config = dict(
    model='self-supervised image encoder',
    dataset='seven-segment displays showing three digits',
    train_examples=48750,
    image_size=32,
    crop_scale_min=0.3,
    horizontal_flip=True,
    translate=0.12,
    color_jitter=0.6,
    method='vicreg',
    arch='inception',
    norm='batchnorm',
    hidden_act='silu',
    depths=[2, 2, 4, 2],
    kernel_size=3,
    stem='single',
    widths=[160, 272, 480, 848],
    projector_hidden=512,
    projector_out=512,
    projector_hidden_layers=2,
    init='kaiming_normal',
    optimizer='soap',
    beta2=0.99,
    learning_rate=0.0035,
    beta1=0.95,
    shampoo_beta=0.99,
    eps=1e-08,
    precondition_frequency=10,
    max_precond_dim=1536,
    merge_dims=False,
    one_sided=True,
    adamw_lr_other_params=0.002,
    magnitude_pruning=0.7,
    max_steps=2700,
    batch_size=128,
    epochs=7.1,
    lr_schedule='linear',
    final_lr_fraction=0.1,
    warmup_steps=50,
    weight_decay=0.1,
    adamw_weight_decay_other_params=0.01,
)
Rows from block 2 of a small self-supervised image encoder, named by matrix and row number. Rows with one number belong to one channel. Each number is 128 + 24 x the weight over its row's rms, rounded and kept within 0 to 255. All counts start at 0. Numbers have three digits each.
After each channel's rows are labels from the 100 images, of 14976, where the channel reaches its highest value: "responds to" is what is common among them; "place" is the part of the image that holds the peak. Only what is clearly more common there than usual is listed. The data: seven-segment displays showing three digits.
# r30: branch 2 reduce pointwise conv (model.blocks.2.r3.0.weight, 68x160x1x1), inputs 80-159
# b30: branch 2 3x3 conv (model.blocks.2.b3.0.weight, 102x68x3x3, transposed, each kernel summed), outputs 51-101

r30.40:072128128128128177084128128128172128128128082171128103128180156128085128095147128128128128090128128150128087128128120128128174128161075128099096072128128128081091128095128128128128128128128128073128101128128128098128128128128128128128128128
b30.40:139147138142096153145155149093145127117141111165148124124121133140109148160144122088118148143187146139150165107162137109125152146116143161133141097080121
responds to: blue glow
place: middle right

r30.7:128128075128128106128078074073128128128128128128092156128128098128128166128095128128128128128128128128128128128090065057100128128128128085128128078086128081128091128073128128128090128128128105128128097128128128128128102128128128098128128128
b30.7:177121128116170152163120139138152131117125116115120144124129141114115112138165141134116126158108152134136132115101104138103119135121126133149098107104133
responds to: blue glow
place: bottom centre

r30.1:128128128128128128128128105128128128128128128128128128128128099128128128098128178095128128128128128128128128128128098128128071128128128128089082093128128095104189097128128128128128128128128128128128154166128201089128128071128074128128128128
b30.1:158136127132085076161102114136118143118114167143117136121149105140122108147126094107138145150157140098111097109145103136075122140137152128128087148051118
responds to: blue glow
place: top centre

r30.61:128128128128128192093106075082128128128128128097128128128103128161160105170172128128081128128128128128128158128128103128128128128128128128128108128128128086128128128128128099104128128128039128128128128128128128128128095128171128128099128180
b30.61:089136133141145160145170115162103147128124120128078126174170094113144099148100133136182103077138132152143140131117118103139141112096074148129098102167107
responds to: red glow
place: top right

r30.47:128128128128183128128170128128172081128128128128204093128128107088128128188082128169100128154128128099176128128128128128128128128128128128097128128128128128128128082128128156094128128076128128170128128177085128128093128128160102074128128128
b30.47:118132131163168145118115067096128144127127053128104128118141111115144134122122089163163113119142128128103087111137135146130107191108142145127096145122128
responds to: amber glow
place: bottom centre

r30.42:070128157082108128128128128128128128095128128128128192128128046128082128128128128110087181128128128128128128128128128064082128074070188091086128128128128076128128128128128128098128128128128128128128128063079128128128128128128095070128128080
b30.42:126144148123142147107143123151138186143128088109116101096128106107134172131130141132133143092113136141138143119121124164149114160076163133084107139141161
responds to: dark on pale
place: bottom centre

r30.23:072128078128090128128164164128164195092128128128128128128168128128128167128189128128128128164128105081128128128128128128128128102128128128128128128092128128128128128158128154128128099079128128128128128063089128128189093128128128128128147128
b30.23:105153095142119126091136141114118114111087117094119103142109135111128139128141165165150102095126091104138117100140166128159073108099125111117122119120151
responds to: amber glow; red glow
place: centre

r30.20:128128180128128170128128208128117128128160099128089128128128128128128128128128128154109087160066128128128128128128128128128128128074086128128128075044128128084128128128128128128108128128212128128128128128112128083170064128098168128128128128
b30.20:141167143101117114187116126128146116127154140135147110128111162131134154128135145084122168194164128070100118108144136136179110137096103144166120145115091
responds to: green glow
place: bottom right

r30.62:128128128090167128176051128176128128128128128128087183128042128128161093128128128128128184179128128128128128128128128128102128128128150128128128128128128128128069128185128078128128156128128128128163128178143092173128128128128128088128128080
b30.62:128128153137127109111080051129146116128112143118097131110132119111128131170130157121163153137122108115122112113114123170182106137103092114122154112133120
responds to: blue glow
place: top left

r30.59:128063128128128156128128147073128128128128177128128128162157128128128107168128128192128128092109077128128094128087128128201175164128128161128128128167128128128128128128128128131128088128128128128088128128128128175128128128093091128173128081
b30.59:131141111150129140157162174121107150134143104114113111158135099143137128118114145104107120077167107105129175186119118148111139092129117128124112131133137
responds to: white glow
place: middle right

r30.5:128090076128163128093128128175128128128128128128089128082128074128128128060128128128128104128128128128128128128128166128128128128128128128128128128078128128086128169128098093128128128128128156128107128128128128187128128128198086128104128128
b30.5:147129138144130098141105124154111115091112131143146179112112127104099117144154128118130149151108122143166106148128114121170090139149126092186120098118116
responds to: blue glow
place: middle left

r30.45:096128128128107091128189128091128128128128077128128128128175067128086128097128088128153174084074128092128128086159091128128128128128128128128128128165128128128128067128086075128128128128089128128128128128128128128128128128128128128128128128
b30.45:142139098158131129128111150158128114046137099147128125108109155124170147075105155188147141121127096132110123099131190148173123126133154146157129128105125
responds to: blue glow
place: bottom centre; bottom left

r30.52:128128165128114128128128128128128128128128128128128128103128128086128128128128176128128161082176176128157128178201157174128128068128128128128079128060079128128128128128084128128128128110128128128128128128128106128090072128092128128128128128
b30.52:139138158102075108126175129126122118107112109121149134121126128143141096098142128182126126097160123141133126163140145113103135115128118119169155110158136
responds to: dark on pale; white glow
place: centre

r30.15:128128128128128128128170128128128128128170128128128128128128128183172128089128154128128080181128128128128128128128128173082128181128128128128156128128128208128128197128128128157176128218128128175128128128168128176093128128128128089128128128
b30.15:140150115124101143153128110113104174125156072169128113091155109151138094111128120120112118129131159119106102144163144128093141115138134117109091138120107
responds to: white glow; the digit 4; first digit: 4; third digit: 1
place: middle right; centre

r30.63:128128128128128177093128128086102128128128128148128128175128157128149087091128090128128128128128128084093128128164128128128128128128128128128128094128083150128128079161091104156128128128038164128074128128128128128168128128157128128182096128
b30.63:164132105128139092112128136226158137093149110150113136135128104102149181135120125147128140127130085121083156157137124115151110152113124157142110118139084
responds to: dark on pale; second digit: 1
place: middle left; centre

r30.30:090128173156097128128169128141128128128085128128128154128128128128128128128128128128128128128128159098128088167128128128098178128128163128128128065090128096128128128128128128128183128128128128128128128128128100128128161128091128056169219128
b30.30:136113157153137159125129151129112121111122132137130125114130090137149169170087075142170141130115114118127111110100186081137154121109117157097142098119100
responds to: the digit 4; blue glow; third digit: 4; first digit: 4
place: centre; middle right

r30.17:096128128179128128097128128128135128170128069128128128087159128128128128128080154063128128128099098128067128128128128188105075128128128128128128102085084128165101128128128128128114128128128128128128128097128128128128096128128184098099128128
b30.17:128109179158139142127102119128139116101134137130105151125155115171137149118104099145145152110098104156087109136139136100106140102113128144083155145125108
responds to: red glow
place: top right

r30.67:128128128128128128128128082128128128128128128185159128128160128128128128128094128179128128128101128084128128128128101090062128152128128128128128168180128088128072128128128128128128128128128128128128128128158128154165156160187153128128128128
b30.67:073103104124093144128135140138148102104148124131113098102117138136146141125109074110117125123128127110132142145124101110152146128095106109115128157107120
responds to: dark on pale
place: middle left

r30.8:128128074075066128128066128128128128128128128104048092187128128128128160128128128128128128128128090128111128128128128075128071128128128128128128128128128128152143128087128128184128128128128128128128128128128144128128128128128128085064128177
b30.8:073093116108142136162137105136109160143128136099147128133123089157112129153124119108148171148116105135120116103172105161153125131109130116154128157138151
responds to: white glow
place: top centre; top left

r30.36:128128096178172128128128065128099128128128128128170165128128128086128128128128128128128128151128128088088128099128128128128128128128128128128128128128128128128128128128128065088128128128128128096095098128128128185128191128128108128128128128
b30.36:115144150139137113139120121152147083115068166157171113113137098179139128156089091136156143159108119124088124117104089157119145137108115151158120121140135
responds to: blue glow
place: bottom left

r30.46:128186128128128069128178128128091128128128128128128128128128092128128128128128070168072128100128128128128128166128128128190162128128128128128071059128128128128128128128128128128128128128169128164128128128082128097169210082128074128128128193
b30.46:160114137145144113166155110138129106112088127105100149138174128126148147112101151159191112128128111147158078148105209141102156131120148113107094115106133
responds to: blue glow
place: middle right

r30.39:128128070128128112084128176112128096128128191163083128128128128128128100128128128128128128108128128128128128128128128128128128128128155159128128128128128088067128128092128128128095128073071128128128128157128128128128075128086128159128053171
b30.39:136127117106132128152143100138118138134092139104167098109103134128142123135145140164150115123128102127116129134157144112128103056137127127142169134183127
responds to: blue glow
place: top centre

r30.53:128160194128049128128128128128128184128128128128168128166128128128128128128128128128128128128128128128128076128128094128128128166128128159128086128128128128128162128128128128200128128128084165128074128146128128128128128128128128128128184100
b30.53:133160147123107108125151107147142121103168120133128128164139083120095139134109102128099164096150145128128111113128126115114134118082131108095118128096081
responds to: the digit 4; first digit: 4
place: middle left

r30.0:128128128128128128128171077064128128166128128128128128174128148081128149128128128166171128128128154128128128128128128128128128159160128128128128128128128155128189128078091128128128128076128151128128067128128128128128128164128128128128128128
b30.0:117120137132133113145142103156118110096127115125154128143116108150166130141106114131170093171147120121145147116102108089090136149124098110129108103106114
responds to: blue glow; third digit: 1
place: centre; middle right

r30.10:128072105128064128128162086128103128128163128128128128128128069128153128183128082141128128128128167086128148108128157128158128128128088128128128128080162128128128128128128128105128099128087128164128128128128128159105128128128154093128085128
b30.10:160144159104139135137137128155128126151141083128139093142128097128124156097124124142183130154142120167170128126108149122105159128132153148133131123141150
responds to: the digit 4; white glow; second digit: 4
place: centre

r30.64:146073128128128084128128128128128128128128128128128165128128174128077089128128097128177168128128128179128128128128072079128176128048107128128128128128128128128128106079097128071128128128128128128072128074168161128146138128128128128128128128
b30.64:077115108115139134115132129152128161141073104135149123129114120098132111163113122152121175075116138128130103146137155142136115125105123128115153128133099
responds to: dark on pale
place: bottom centre

r30.33:099128128128076181128128118128128128128152128097094128070128077128128128128128156128128128160176128128128075128091128128053203128128128128128128145128128128197128128191128128128081109128110128128128128128128128072128128128128128141128128128
b30.33:138116146114133119160172153082128122133113091150096132112097166115136150119103128173113151115135125117132110115137140172149096127168151138113100095169084
responds to: green glow
place: top centre

r30.60:163128128128128188128128128128065093138128086128093150128128128128128099111128128128128128128128088128128128128163128128128080177128128128128070093128128128103128057128156087128104089128089076198088128128128137105095128128128128165095128058
b30.60:114157196100113115131099143172136104121131151143106140129148110138142109127158128119136150128108156137129097104108151122108157147113123145098116143095088
responds to: amber glow
place: middle right

r30.48:128128128128128128128104101128149128128128128089095128128128128128128128128128057081128128128128128128128128128051128128103128128128128179128128128090071128162128128128128128128072097176128128128128128128128128128128128128128179128128128128
b30.48:114126164139174084156134158111128128127111135126120145099111094141131145115071133104104131144140138109107105092128126128148152137122143174118114112089102
responds to: red glow
place: centre

r30.29:128128128128160128128128128070128128128128128179128128128195128103149087128128128144128150084128128128128128128164128193128128128079128128152147128128128128128128128128128128128128128128128128180128181128128166128128128053128100079128128128
b30.29:127151121142124106125059119114112059150104121143108111128115114110120128150144115091146119139124123103137055108143120135140065102115159133128107181136116
responds to: amber glow
place: middle right